A small segmentation model, trained from scratch.
Model: 1.93M parameters, norm groupnorm.
Rows from block 4, named by matrix and row number. Rows with one number belong to one channel. Each number is 500 + 40 x the weight over its row's rms, rounded and kept within 0 to 999. All counts start at 0. Numbers have three digits each. After the name is the row's rms in percent of the matrix's.
# convs0: first 3x3 conv (model.mid.0.convs.0.weight, 96x96x3x3), inputs 56-63, a 3x3 kernel for each
# convs1: second 3x3 conv (model.mid.0.convs.1.weight, 96x96x3x3, transposed), outputs 56-63, a 3x3 kernel for each
convs0.3 092:513460472473472474469555496500475475467469509475459490467478506503505486508486515493503459444494492499483492509501449515500487512476468489461474490487461535496501518538555615543456483516549512565482445538521498532509
convs1.3 103:513515454525467461518534523466506522451479435505506521492488471487477499481501514504513478458493537506490517537548530521541527527491505518541529515549518528550539452474442471442419519526506486477507492506493451441451
convs0.4 104:509499485505502527483472482512490481496488519496500510534432505570526484443472470554444561415485546466549510322668387545542310599466533453472450459477416491457478509519534508575533475561527466477448478469481505475496
convs1.4 101:499508519519521539607486565515524530503508507540510489450503521424445438464480478558442545498571556505567477402533529478456608475444626533542600577515584546528501415469479395442431478440475522493465516543500524529489
convs0.5 104:503510446534517460478514458443522463447492444466573456487478439487506521496464464496470579503535538426520519520506490513508470476464504477525467489507464466473462497508542490505523457473486496390493505422462517421506
convs1.5 103:516547510549600489536561512603681570430608541470529503523548530554524551493502518512613539507532507526500499467506515518480448512480479543511505562517537547497486463500506458465483489429507511509561511520553575590573
convs0.6 104:489492496522530526494518544509500521492495492495490486563503513450441472435429395586503506467545549609486542441454527491448441491519462481489563484504455507494415520474529479509501468497489476471508501444472519506493
convs1.6 100:480465476479512491485501475511462530536515524522472543455483546598464378572590521470486504475466501545481499532472512556558518510499489510500486535490484451487481487475478477455502517519481510466462501526515432467460
convs0.7 093:445473544434487478411482523435500427458505442487531507486467483557485475581576606458512504543527545544447493480438478489485513447472483512469529449437446428475557545538569569549577533539563486487457518478523514485514
convs1.7 105:509532533510516504477463582451529528494510484523487534467442413500521465506575490464518495470503498436529502494487476487463481505508477557570598532576497508519524431444483423414404417418448476465535463545507487536504
convs0.8 111:502564505550555478500544477473503543549497471442484514530509506449496451504490480474556550571735584531593617503488482485481465458476469498486484499469484489468491525465508572611510525454523531505481549551514533493519
convs1.8 076:495499455553467469488493472455539575450483533476457481486504499548516499483487461436557459507389465481380544478464472547528470519505511489541511516511508517521494484475499499412424499504468482488393459480486516469458
convs0.9 083:517544539461502537541568520512489483395429445459451460506512511514504495454469532496532537539533485461500533469484482491496472485485490469484515448470496507468519568612536453438451569587506525483478478481455504527522
convs1.9 099:454463467544499461480500513489529485433442446501504505469480510485488497504467494470510500499504506492515517546520506535553538549524518529573562555575562534542549543528508425385390485473490468481492557547530476483482
convs0.10 103:412478487438463517544471477547480480581507521530497509453494472471479527474488561534518516491456460540521531475525520518523538485494496477481504440438498450451487515539498491510491520472499514487478510468453451486453
convs1.10 115:459564597483537569511478558526516487524532436501525446477516492511537525480480511507519513518517475527516474537497484477464445456487455520521534518591559490554482469475468447467491449467484501537488577515473560461418
convs0.11 095:477590440442559392438541432620526624558455571450327476564527514472471503522567522547537585505533506507516516482463474533503486482433503477491474428434498457483508527509483512508484513472478507453460473412408474382391
convs1.11 099:529578492540560458495505509536452462548453475552438495504478520470487493474442440513492505529502478509492532481553555512506509524546527485530499509558542493512492505489474514479448467458479669644631649564553566505521
convs0.12 094:509527513503526502559613548470471498429400428498525496553520486513490497455452497526530474506497496463465494525514509519465471528452469529481479501481483510510498553535458493487491456426420528522521520514551528498498
convs1.12 086:531536502529498526420418439503498528535538517504517504492496473518535504499522534495544522483485491478451498504514516480465476514506522479487474493521499497509476504494466483508485495512515475471438441430460446449476
convs0.13 109:504515511524544548476506491489497471488548516484576493494418468477474490499501508436622610409430454634517405376409424465481500531552570389483590598581515453419457526522525551478516550448518514486514538471487562493511
convs1.13 088:538530500499491515497473523510507502512532503550522507460500512495491467526525509485500566489563517572536450549560566527566615615558484491472428452451460461427493466541446504519485499506464484504496533546528534471498
convs0.14 093:536530473521476516453521501515487506478490476498469527449478580527518470418523566430577387573481586385583379447464404500527501443455538400522402522417548335547368469453564514499445456497557483496518502465500497527514
convs1.14 091:507484537491547503500532527497517487502453487486540497509519442484475499456427493497489496433457503463486484436483494483463456494482502544584549554497557493592524530494514466524510453516540466549510506510510478536503
convs0.15 095:511504450493488448449501421537545573422428467532539579498475512477491473485477493497501485513501497508492477507504521498475506486501483463491518531516519530507453473533513512505542425441504433462460483503482475503510
convs1.15 098:509512490483532495542574528451463479517474527494484505495505478514522544503485491505515494466471486490456457514504515497506493502497447510490495468466490491496533493513500433476501501506499491515507484515538547573596
convs0.16 098:497493518520538504514511478522484518507494479479542509538539495505492520530573501478477438627504394408515613487428528496439512553446476380614368661381494495404635566460462432443569541584490504487484491464494467519475
convs1.16 086:543532481527515480541482552518506558508484483534519502497488482491470517459503508605549519538543693584622569439459475464479468477487479446609489496560443537497509481485501471517536475515488531536455554526513531547545
convs0.17 093:569485520548550525565517542521499497500517494538589500507463470459490476507506507431478518555516540547410473412420467483420471471478463446409523551448437394480571478495479487507486477483453480500513546509492525544480
convs1.17 089:451486499436479515425495491454460498465424453467499516493502457471484524491517496438499529440433415490432437514534521486486522479510536511493549496512515497547514533512503516550456538525471521460430490461435491519474
convs0.18 093:523481499450512475527485469461474438447460479429428430469473484478478505498496476498478494509466486477476501489469490518515521509527500496479460493499521514518498499454455474512539545557546476512523495529514500506490
convs1.18 100:501537514498512524544508582471539557495502528521542545554479465514481455496500512468478511452503504474494516517526532515470474510504528517515496500537502511500481508495482513475419458473475505516521513501519404424436
convs0.19 091:507457494474471495489447484550569511466448503514516484421576543402485505450453515471517439473500461460494479549494477446514547501520552488401504514520524449461521563552583455455440547588490507528524468489519505498498
convs1.19 096:503574531414522517432494532471502452433462465473495465604473458556550477538532620485505483429474533444485525503525436495477531511481534522497521461520571514528488497463469494523526515524495486522514500519563476464498
convs0.20 106:561485494530490488519543569456512445601605559484498491525477525534508492516513522535456504496492474498508511535476509555500520516468520476520541471499507483512508532535560495502516476480502553536407536509417509482427
convs1.20 099:433502504433548473487499506505552477593491469519499465509507483529471466478526494492488526500503521489476509501514471549487479455448492513509510474530519457502507458465502445503518513456522561538496500504459538555448
convs0.21 098:462481438497490467455476513501495430549588543446436425510481520504504495556506517503523478524522519507519524527492472463516514436476492468473497493488482524483471531555565511551513482454453501496532534522540503480527
convs1.21 093:561549519517530518491511464493527473437452474547578542510511497569530502488501491520504481452467547443427473495495509476464499478448512524495481493499495473504531531521492434442502517486476527510547509445440437455487
convs0.22 098:488572543500505435498473448412470495515578588525565531472486497500445471481462434462488507485461493494477490484521524528498524480488492487490501477484456465429467483455486518526549509531523506509496516504525464479505
convs1.22 092:553525517528603559533547512484475517415397388562527536544547501500543485471490481484497487477511520470478473496484489482465462503429467489486486492518517503516515485492469472503481497508473511515551477533503443480470
convs0.23 095:522533522543533555478504522480568483524571461535566543491480435492437455488446491603503535392484570502512496564434599543474586537503545513500527480439494495448484567531505495458477485467569500502537503500490477515485
convs1.23 102:469454499480453483478498482392384397425467453470474483514480480526480477490475488444538477497485483550449520490502463468553414466505412488504508475532548426505535499521500532489534455478449492497530443482511469466552
convs0.24 117:523508479502499517527481482519491492489496491498479513522532532533549556535518541585485501558560627548481531496488493499459496476455489434599439576434493395586474517455448473505466524451499524528502505548534540494522
convs1.24 109:531521495512529436464489445480518520489481492465470458482461489488487492503506488391475431330371421478432371491544508506528511505470505522444483555466501506514486526527480529454476541490517471463448471439447461444481
convs0.25 104:456521514500504496517491517492474488505479507504495508497503482489475453507473521416563435682394601416569481532484490386607474462510419497513532515534511506509479517468469506427497508468451500478489495492474515494488
convs1.25 110:489567495507529497523492477508544536517520497489506511523555540510573497491535514504414542428587396541435524544539469566384528445474430468475480438454474423478476506524465503510478540503443514523530591522469498564529
convs0.26 117:519519485492513486501495486513468496504493468526484490473473452484503473492472446596626483557443626635533401487375488368411507320473602591667434595370512442653601495517461489517438453473502500511497493485493501489508
convs1.26 104:527511488493521501533498525502515477523476484544505464522532522489480486509525516511375597610497363505739572709562531649479424561438487437435467497474444464452439521437468458457460481433470489466521512514470540521480
convs0.27 093:478538508514498463488469454499474501485509532496520513536424457519537474558552425499472453454534543514499454471467547499472458420462498582477407397475505572569421466536570549533523543502530541554523562532512502532503
convs1.27 115:462505513468476504473488493505493507458501478425458501554555610459489549458483467494450474478479464480494457486525560549542457527520502492577498516520473456504520447475484441420433473434496498479493469486479484439484
convs0.28 088:516474506488551517520534449458492557596493530451489495510526508543566507426486491531511511584582549579556557504454494491463482513490489497487539502498533448475485511468448510526495481475476505522515494526514482469503
convs1.28 091:498515523500488438456500508481480487496478457513508551458478523489477458500477512450520455469523505544479564510504531494491517505502500468461481454468469445454462493498477455448451521478453577541560417434472453459427
convs0.29 109:502552522503520494451516508482489501511472530483476498463443468450395466420425468518472486401466588427559548505482471482469459452448458560467432484583480454548620505480504490526426542557470504512509526461475492471489
convs1.29 121:533482471516498490491489513557547579539538540540471541525533537523560560519546511712656578679597559640585606467497486489503481468474488458446449457485505504453532463409426446415424438423434438476494487511510502521490
convs0.30 090:519558503487538506489521528499494510504495511506494568538534529506462551460452461493490516504541536522568514550427478510422472430392470473469419472538469427557446448467462509408445513496489533515518539497490571497503
convs1.30 092:463465538450467566445419515484477486505488501506489480570530488487547519530505515511505473469508489504471498504490541495468535504540558474457506536517543518500475475470444526493457519476465475468462529494479520519472
convs0.31 104:531507493498538493557521507501519498519524485516487501495474499484454454473423446439406470496437462388427485514606616455492653436451604485462460416620707485370335501490520479492479471497472503485494483487509498480495
convs1.31 109:462517468482521460463522491510469464502496452503524502563533511512472527515490504461535555561550485521493532611505326677634482615593553437453497476504435433455533466460488465503487456468462541444503496463491497485524
convs0.32 097:467471527495496571495540557522473465479440372595566434491458475483477480469507525472544502517531526547459555461533486516436490469454482514548548470501553566538538546441531445553433543513536523521541551498501526486501
convs1.32 091:421467432494436513463490488526527453499510492513510442505502503583504527517562508442472512558509399504444624494494479435499480436485520430464460471455510440407416468441456490445414437466470545516428558459485501473467
convs0.33 081:490512432544498453467532458549525472499519495505558601484444440513504447514468452507512495520494475461510522467458496442433462458461433509528490527471473508461515540577584475526545475460428526493504488486485510530554
convs1.33 086:508488494489474455550532554439447467465475474495485461526544515536498537535538522494537489490481522511477484525505512502533550482466498519536508495504460501483490494459392396420467433425430431450491491498522412473511
convs0.34 101:509479480509462446515500500472508494492500525503500488584410473467533541512520472471457510477457452518473463405558513545355648525465505357449633616421403329572431561494513526534490500505513516522514491526526551530479
convs1.34 096:517504494551513503537501500443494499449427505463459462526473500519535533494567456477429494442490445470471484446479534447454442491476488568618509565580560522606501469456458483428404446458430517465477509478500520428490
convs0.35 090:467478493488516489547491512509491487424535527459510504546555583517533502485530561489541569486569485442503473672480515501486406649450589572425475426484467574399656537558492510511501496515455515524493502504484516526486
convs1.35 107:491517519497489521498557503492481490465501493467490464493538516575498471487478523473532532512499501488489468480471428522468416453419401455502492496565475542498475487468477499507477456468466478445464496455473517469486
convs0.36 106:429500524424512548466525558502463502536497537529513536481483429530525526517494474507484501516536518532494536533562519495453497460473426463565498618574576568544478533560550518561533490511468545492512517486502454481489
convs1.36 091:470463518510497555524532590440457425478502481517548534545570583474546561540521534462468506447495446513502447530510554496525548529491494440485494426433406393461475480448488499493490482488511542497470535506488524525512
convs0.37 088:488468561498462502532523571396415431625557524570509524474529498515513535547507529532512494534532467532549524493515481472548499491483522480529585508515512489529555537563551542540543515452444513523520485500510502531523
convs1.37 093:441421474497545564476528588502556535563540530585571542532499485503505496495503512484507502474455475497476454536513491496479512504468525430481471485459490428454473580520464505514547473473446493521503456470471492485483
convs0.38 092:475494479501521485503520481525439547498445558500421511452457497537490547481480453477426483472473509514503444428459500509487499474519467556495688530578436583451615489502529519490479517485492532489464557501521519569494
convs1.38 093:519537533561504477533544481519462526565538540509520556482483512491529476501507569525491506522535519507564524522513542456484560507504535463451460436464456471443502569559504507576538500503512516468530497464489499507472
convs0.39 103:492500493439490486411464462514442468474451509528524592474474551514502512450523521491495513466460518488492548463519543460516475512502460520602575532545491597527573521516522517533541533573542471453503479476488504521479
convs1.39 091:481498595459504533494501411483473536502497487570544505501516514537515485503494500494508493488509533515539544513505475491490524464482501405462467434477438430423439484450488473438515518468496486512499515517547496547522
convs0.40 110:476466538460520513467534533505486497445459463471517439497479492509452498434463483517537480516452506468514581485453511474510524484467471493522537525545510548501479492483434495460514460509494479498508503497455528494478
convs1.40 108:480436527442505495489457526489521549496519500510493520502516548461493484459474503433459566449496482481433421458541494531497435572534472453481441446450425446478519478525522543492548531565504506552489531493516485498481
convs0.41 098:500465520518513469511484513524513524482500496519496462436441536448492500535588446436523487541484524473520538459435451502551487486502437544489498544564516480499487511455497458528456556492529484485490505487489483460471
convs1.41 108:489526492526523503509511494526514520529496517521497498576485543402458522500511462461507485480448456460491506458451506502456463507472452484475461477435456483424470492437516542568453495453575478547510528532511477519510
convs0.42 098:499516541486494519482500483530504529513479490546503478518520415501564448471475524458446475566473460521516550482486487459448434408393505485494480471495499458479481470486495499512486518487478527515479502479461487478469
convs1.42 108:499531515481474501448443465524495493495467468498489487405488466528410507499444449458487468476416452469486507529511504506508478472477473495452452497533487508501488484496467502476509511526498524509520547522542513503507
convs0.43 113:471488494506514492520495505515487501513435496517484527491475463441503511464490515437607481483477398469544678443526487379394480521394401586664524409324451668639457512458505512456520551529545471487533524516511507507529
convs1.43 102:496492526515502466520482502482496460511527486497516471527530460565506485510495526440486559427450536556381418497526569634576495534621625482487459474482438442483453509505477509534529503522528491545436514475510435482513
convs0.44 106:486487528513504493505454519506509524489498484518502505489488471495526448527478472445585462584530485468417553444476492409490510412487520557512408411747515520433557448541498540451447477475503486524501473516522520505463
convs1.44 101:486521480504518498471522477504483466504518480505493480524519459548529492482514519586476614618645559446679577485457450455502499533507489456403421469374493502423464535495514526530463531477536477457520505493501555460481
convs0.45 113:478502515486470527489506508482493516483496484503510505473491447420588454398580421491485484425523464482487473515486502521488449484463464560575518343381464566561400486434448582543558427400417523500467516533515488496478
convs1.45 106:488463538462530501490495572524518502515504471455459491519440528517441524455446461469531501549518532548527516456490481495473475461436476537488526546534472520531514535532520496483468528538507548481527469468463458491494
convs0.46 089:533544525493540569490430466494433433485444464511454490518518493525522542459496489487482474480495508495491481475493489483478529474457490499513509501512532520506528508524438568547563410445479544509517542488493486495465
convs1.46 097:563536482501502543502522560541515552516511510546591537515507533480495451510512525516536531507477504479499488523534534527513517517487481526518495475501489470469505472523530441444433507478450499515531450483488453480482
convs0.47 086:509505466525506491486465468474437435445361495508404532450504524462512494476472453502452417536497496446498483509521497484499456498515465531542520569517527449538499536499454520491541488442502544501492527529487516537487
convs1.47 087:542537470525517456511520461589648610438529483538499498494510519546504489503502513533513444569542536534464512547543527539491492548510483464492509448469447455414452516559524503534541538559531536475509552519518536519448
convs0.48 107:506524505517486485474486477483555487510516479526489535433346585489636552621521490503490494470560477509467504518442476404513562611559492547551453480471569562508454460460550523528500543461442445500500500541461526394511
convs1.48 101:508504449501513485486523452528527495508516509467434464427506472539388471470526533510525469532448496509491499505532430506528501492439521436502481465510507438507489530534538467490489520512531526492546510492495507461509
convs0.49 097:517486486483488473455440477463510479524524531481543506503568505505511521518607488496489422468504485531514461577504630600500595521561647483501516419498423465496461506541472525455504472534458501513454521459499515444462
convs1.49 097:552545498569528496533492516527501496498510480499516504508478533483470492474458444501515485473538575510479488442439512458518424435518477515538578541568530497503557573480566544489552493527475528549461519510447475510466
convs0.50 111:469495451415404411442410455552716512518660472508638450430474560482512500511494510522510476541467560537503495589464541514497515479521538548525532480484462492500542482451432493471479454500486493455493473451491464429485
convs1.50 100:509608487459585526457619504530444458530439454424374425468524473489493516488495486510487493457498481520495499512497535521451494547491484478473512494479492469475464478469522491524525527508481514521527503482543519474503
convs0.51 102:470489512456492504447472488512473491489498490488488519549450489562484510598438581549545435550412608496618425446502542440536425477500487532422514487563471533407540547506478470464481484513523533538523527504465504521496
convs1.51 105:499503452506437520442491508445480508464468522532474517427501381472468403513449453512393486442507424514480395539491515476510559532486468495544512538549585529492525520499499541473514533481532462486507522477489464447447
convs0.52 099:562528502493562497518566465522513491512500524480467524543493454477480453417469527456464501471424471479496474521512427526512487489581465524566519451521533452474482500541536533490485573517504508487424523542492507487501
convs1.52 093:535535505507479475484401480487532522538543504523402427541550466480515544429436456539507534464557559549482506565461460537423511588471514488503501466439503484428471460478486533462434448482486510479480530496500524504508
convs0.53 092:429514501544481541489436547466560513440500477502521501506505487518478527473487483503503490508468503491518498482504510482512501470483495486521483502492481438485433465442502518484470435436445530450487521456483519504472
convs1.53 100:468522495491478518497520546477497480497522500464502480517472478493482501457476475479519509497497546498492489531527542549555524541500500505506507471499534533476523444445471501528544575521480463502518456507528441503524
convs0.54 110:509506537481472501473488506501486494518516514463487513439385446534557483617557570470487444485538608592495474472508479542511468535562479367391668573556546540521326563503458496543435486477519512479482501502504464497490
convs1.54 096:469524537530519529473473483513517551525521512531531567439520445467478555499498528512572511677607464615463542514504516505484499545502475531481468447457477486476514479484529488508513505484493495428511519473494515528527
convs0.55 113:486497575497501561499500554511530488528544495530504521503450533408457448365396467513507482496525494463495533483475464463454431447439432467456504439454466483452448502485476500476459523498519481484447501486458516478463
convs1.55 119:437440474464465493464465501491485441507540472506506477406411576560364335552550420487500483525520502509496529571509460545514456520533529492520486481528510514503451517509501523539515527519484489520478532520478516528482
convs0.56 099:455510498462571505437503494536544571505465495510508416528511490509500499565512500445546451510447523431540423445486518509490494473527571457478457519503463494485467525484528479503522556467463490466463481448446524463470
convs1.56 096:519468521581507560514528543511448479499463443331407445464471486528465499529512434512509503447489502538519506482473491514503480478477504521489528543525521528508491521483485540494542506487526507499503580556522593574505
convs0.57 089:468485513475452434485449466527490515571516467512515518454470535447460449485495495516530486497517433488490523440476465490481498527472503508455466485434475488506463500455432537539540450466468516493471494477485456485491
convs1.57 094:473527516504542557569534529562519506532528449438404365480516493549500551494527521523529522534518526534532525537540522532527520505501523479504512522521515534536505423436468480492517501428443484477512550531556515537489
convs0.58 100:487496494518483493454508475485524514517504477501523512454601432557521540563370597499497507531480476508503514509555513496504490499461454458535449402449435520535420520525523523556510499506542493511484460508445511498521
convs1.58 122:484497505489465489440509449506514474485478495457415494444464443539486400556463513502484539495494508493483507534513469517521506481518471558484533592541591582522564476481493484441454490460473519492504521495505486487470
convs0.59 086:562574564514536490505538518499548551463461502480494503504508502548523530532483478486454484455500508508517517560491530452471502490472480500493488478484485455436484500491523503491541484503510451453468524477508524485491
convs1.59 095:502488488500467512484439463505547535431458489457454434554531521495471501494450444491471481477513528513511523509535507518531499570557546494525513515546530529538510483431409441494519526524488467465472541553523497490485
convs0.60 087:507513525523505523544556465531526503505545515540534561461465494472475465481487474489462503466469481489527513467461514484534562507531501464444491455454429506490475438442456528537572403450507495512510514519498514527493
convs1.60 092:476515507479540520444384393568581530529536541415433473516533529545538516503502486495516501511531498516509529466493480495460447472471494519495472524544504522530488499474500469477516527527533438435405495459468461439441
convs0.61 097:477521487501513544488492531494499503537477543519510534621491572458579470576435508483483589517504465474523542536524451456445451590540464494490485493439533455515451461511450533431494480533454540473489489516485491506450
convs1.61 096:470493518454483475479531499451486492506499526487482499427554406499397527456519393545517495493492563505461446498451451477490532469461410525522535550556553525606529503511478512455508502531450490467495470491481513514487
convs0.62 096:522457449494461504443437503463430455548455433396453516475480465453426442434463464528524458449492476494467470493534515592515527499515474510532521486536481478475483446454506430430467501574609465492517487511503488490506
convs1.62 086:555539583533544547493555506475497488544529506474500538518536526540574526533557489513567551570533468569496507494467482533514470471493444512495488539515482482482496461444491543523579506500508475471520489461512506505518
convs0.63 102:522507542506490508507521518512489494604503567565472494514451511518475453495493523514479465488521545511453502401590484414533519369689432389574552495469450350449543528482494537470506498456477493505473514492499524534529
convs1.63 096:457489514478514423434451473493496508515525482505487493486478482473471501413504451499497515514535517512529502538513534590479458618425440507578523507536567547482532514538482474507505472494454482426490454465451530515442
convs0.64 114:515400526517445513471409491461415467462487503491464508497463533429471493477501488526506467507489454481468478493515512504546483500489500458507585462501571441445539522528483526509480498492462533458499541480509505414499
convs1.64 116:502576516502526517459487484493551479475533472500567529531504552527526538496517508523533548494541488467523520532528521530490501495466532496522570443459575464466535510505519530482456511517460496481507539454501505469489
convs0.65 096:480494506461441596473454513475458494590583574514539566518521525495495543476510474528541558431466487459514500529532507504536503462488493487510473522523450474531467541573496409491484432400374504522514476550483532574501
convs1.65 095:480505532465495444442522498539456450605575633501488501495502515488527540503480523511522528505459537463479484502486538486449506472448473563503498526527500509492483630581560487527543465487520468417469458439410447482460
convs0.66 112:515510516501536536515468534545470482571477483578489514455498536507514500512492509544521510593482360362572585445387440489493505571609509451359412631647568395468562498518452465528464452496522482481479550517483424502510
convs1.66 097:516479534495456497472487509537527445534500476500419461505470441536496491458537523432565552536519433486406426535532518456542640532512513514466484453506467525522476521495527579534506547510514486449475482461492486493490
convs0.67 104:499481505498525511509481473496500518470487506484491491581481539521534575567580489472461521489466467438536488400628482525537448597389442510558417547354500404459586538526480497504512469523458482551534506548497540489511
convs1.67 098:497496501504506501492476499502530509491558509478490477595487533511459445614525511551497499517524500486517485537551450583507475502416554457524485512501577445575463519528459524507472490481515489513460557442460505477465
convs0.68 108:545444511479521464526497518532539492508517538516500501404535458443436517492535471442338583547527356381572433508496539488535539507553455601367562401589463479665379437540516499460528432505529475541526556561532503555551
convs1.68 095:522493543483533506485543505469489471500527481493500486519485517488586533476453563559658586521568639588469521489459528489480478460473489547412540546544566517507559483502474478481526430486498510466430473433488438530453
convs0.69 101:480510510487484493490506512482479466545482525515518511405448517543475502478457534581386570456573451562416581484566482547518509504463540473489514509429465535528503455530449489521507493459471498497460519510523498544505
convs1.69 110:493486505491507461486448498450463501481535474466452501455497439538481448515505436450469459459412421446491428494435446451433490460520527510527575577552561496509546514528541527495481532542518464491477481478507504534527
convs0.70 089:527556495473519499484511532482422465587566544558575568517515456516440461546487477507508484512570485510555555504531518505499524534541555523524529511479534505444466459446472538576512471515488479491511500549548475513491
convs1.70 079:453447502528461520466413481615569565481474448483504513538550522532544528478516524493483514511505515487475507422425429447470439513505490508506495505505508508517502524516524419431457588566575466469451515464494488443450
convs0.71 101:501544497526507487498509526476457498510511510541536531439501519444556498573557431511484477475508478431493483510491538535565492520496453488538501504496502470465487496491507521491514507526504521501546530488489501489478
convs1.71 108:526468533521499521484489496459503439505467508480493446551473454423464514478458479510502502487508532480465531517491517501502552550549542524517519520508546555515536504543540512517511469493504480499491510491494507511485
convs0.72 099:492480493547527499519506511438459477495483488470499535537535536520485565531495488508472456444458520426426486415623507390437525518479392490475490498520528558513474505534532517458496483515483498502510529535523450476510
convs1.72 105:504515519502478526530502490491503492514547510529507516453438430434493456454440429505504523485496527539537502500541577567616569604552460477453471468488473489474502481544483538508520497542512481516487485522523498505551
convs0.73 087:514527473475464491501524476494504490476444438497458493562582486574607524556512589565554521482620525564519656543508595512498510558450462419415455472504394410396443497472477454440460497455462524457447458465475469478471
convs1.73 101:558483507469476519572521508489535524516535545526505491435484426454432500498433418539426483451504544433554447522547469569526457510519431502532488542476512475502492542581528649669636509489525544482503493514533532564514
convs0.74 140:487508495529521521482507496486459502492484509510509528543548593624648650607560617455423472437454469435447440530485508479496455436527525613552466541634566518554624531566549561549505532552523522515521560538511502499489
convs1.74 107:516456482523496504500522512534524495445467476459467477451463368448418389454434436557534499495484551483509521537524483455519534500493540474408512554530512551433543488449486505436465459455505489498498512462475488485503
convs0.75 089:526510524524515534497488483506477482498488524542496510488417451512518472490499490583543485483556417566514560440451500432399456367443474515518471467486512497507512433398453418383351416354393474518511533501491506497524
convs1.75 127:487496481521500521497498523477489530439519527513459447429438466472461485456530470518561430468499517470398601527497487472523522474511494465427486467384488478447463607639589616637554569582579492496458497504501486486497
convs0.76 094:458461511466492513472506508503486486473500524531546528489550485573503598426535472471514531423526424483464475550465493550507503521579504516552526541583589517536526524522495497505482486519470469504477490495502528538508
convs1.76 097:513490492494509508504510504468483473481513527495528504542443516413503433482465525509500515526493535499515503459471479502475436510500482447455475425425470453420459553539534514528523521495522484462483474477472500464473
convs0.77 091:537500482525519458505516457524464501484464474470480443560480463540563457519513457498367453449467409387469440418498532463445567512440592548483461475550534503536487540500526500509466524533489441495508468484530483509521
convs1.77 099:561527505565471525543458523502499495484489462501499516471496532487468478471470424519504553537507540493491544445514470462519454468462462519457515500455513495495480492525531551515568550460562477529514495492533496514502
convs0.78 104:496516513538501487557511501496469470489513494496518469623537499456488474532613551458479455507439486454490441564678564434439437531548584476526464530472617602501493515455489513526539544540505495494499511540542544533523
convs1.78 099:479507466494527470472498495466501512526517502530551548492389399474460467482468463513516490546507493530520501426446463523484469536443521433489443415461478459433471536568518530566522532552529489510508516482460449505510
convs0.79 108:496506502486495521507530514516508488480467495471490496554495431569522490517581530465481526460497501514451452440413469507566516527615537589607475597561470448478556484519505502487548471550560523507499452513526469530533
convs1.79 098:487507513520489521446499556523552559513512507478530527615520596563575551583584584499493488504524486468504539575502525574445554511508544469411479416394429437410452519511540498529566534557559485496517497494528520491481
convs0.80 081:530561479493474513485504472537525506474507487424477556554532492506546548498516528518546467524494543473521519505504485474484507517469505443457446460477398462434429492465491507555616444401382483501543532507513489514507
convs1.80 110:495502505548568528511483459498500532512512544501493508463531483476469492500503525505507540530491471521525517498498495502497512538565530470515504472486514491488483590614578387463485589572535468503532527518482460514492
convs0.81 103:500471494521480465507510501522486486484508495487502479542546514536553507510565512361389423585720572386416299565550504516477391415436449426448504516486388485519468471473499532521502510488473488443460495481513526495446
convs1.81 106:467530525524515514540492489539553514535529503507522526512471465465488484490486452544476482498484492455511530646413438460410555459513729467456454510506471485496490559557557553540507531539560490515479512505508537492538
convs0.82 108:503490547515495510514528496485527479484498480503531500452511538571552537439525586477488479503482491513441528536507501567449555535416539617408577534531573367658392518532580479549514502549523504500444546481462511464507
convs1.82 092:525514522537540487555501513551506515486490516541534570552574482564530500503539530520524572515538550561548550487524469432514439518549458444477435426411455417470470514485509520486519473509506499493491476481505535480527
convs0.83 102:458491509465516502465478487474479512502464534523485513510526540457514544455462515516502484506448544434447506577574460606604541584607526491504482489457489493496517492510501469513512487529507522529493516555545507534558
convs1.83 095:502530536487499528496490518479490502492523495510510492607556476539472500434453520490499472510490468458440484512472463533464416575480500454463499480484524528440480535533537544535548521528544523477488522473471523481486
convs0.84 091:471499478512450523523443562457524545411461478424470489530497514606541574604540501497517578478491478521471456494549500468511527530510537494534517535487531521490490468508502488505539446504537545500484526491469490460414
convs1.84 096:494513534476513475535493489506549501486515515463482444497458385480524433493517504489470511497493547504531499484511494471488504518450483468506490469515488474489506510540537495537517523534497549558522540565487512506445
convs0.85 129:601534513596492502571566466442601449443533453459561462501463519545492509506472507508504502475502513520524477570525535552507479555491514545463485498520569566581531502515479479523496502530465458540498450496510511500555
convs1.85 092:506604519515508527470444493438589472503506460561462422511511510476510480514547508495516529520502471516528484461517518485549537529562530471453454454479466456477472546515536559519507548537472453486492491503472470454477
convs0.86 116:468489469476503468488481507502460496480444436527470492476490492507472515438498451549480615517595578589574516485503457545518515489447532577596434527464698576622383494454500422496444510451483554524552529539531534538510
convs1.86 108:557518527564477567518527528525507433452445477500480503505459508463520471482492478552455372502411471360481520505458450487458490454519636505488488467508502526512517626518585544568502552497556484457487483469471464454450
convs0.87 097:495517520495509520483487528487509515460495493527484548515459479509536484580462505467448445561475481477492492442462507463503513492506478473535463532556526418447434444490481521498506523542559502511529481522495502510514
convs1.87 124:481448520487470524484453538457534494465498519452561506483469477466464488485472509565522570449531556489471528488478481472476465463484476507458523530500521480508528502497510519505491490464542486469462503495481530513489
convs0.88 087:490467456492590531503500471472461433485490533421432438509484495542515500493485503489484466489482484506491484546491566511528527509482519446479479505499474553453400489476483584507506535498513504571565454555592516603585
convs1.88 098:464504514482392421488490517499507503445488460434451482529545530492497526459476491489494522552553530528505518494521550539511517534522526554577529517548534522537533413448449466444393488510500459437465474471483487468484
convs0.89 092:505526508521536474484520466468492488509509462600536502516522586518494506565539499472512488524538518456519514470449517464509543468519549430488518439539533437471532513486512512461424511477467462534493467556495479532508
convs1.89 099:476513534454490483494499520556551463532554512507512508580576517604613588527550523472467515469513573502491494502507478468511475505492440445496505476564484465478523526510519537525513563525530513506504512484503497490513
convs0.90 105:521496489504497486539521507496456463481484490494450490488467453557527527404415429448556467482499427604336597459538522519522483430474469412511602649392466403602391510482492520561506498456529484490503540543509483507556
convs1.90 105:502480511519507482542500536521533474487546583543469484594540494475511499486526535540547587551540527542563488509491477408463478479480489542493497539503451533547542531534516489482452490488482498506484459520482507485516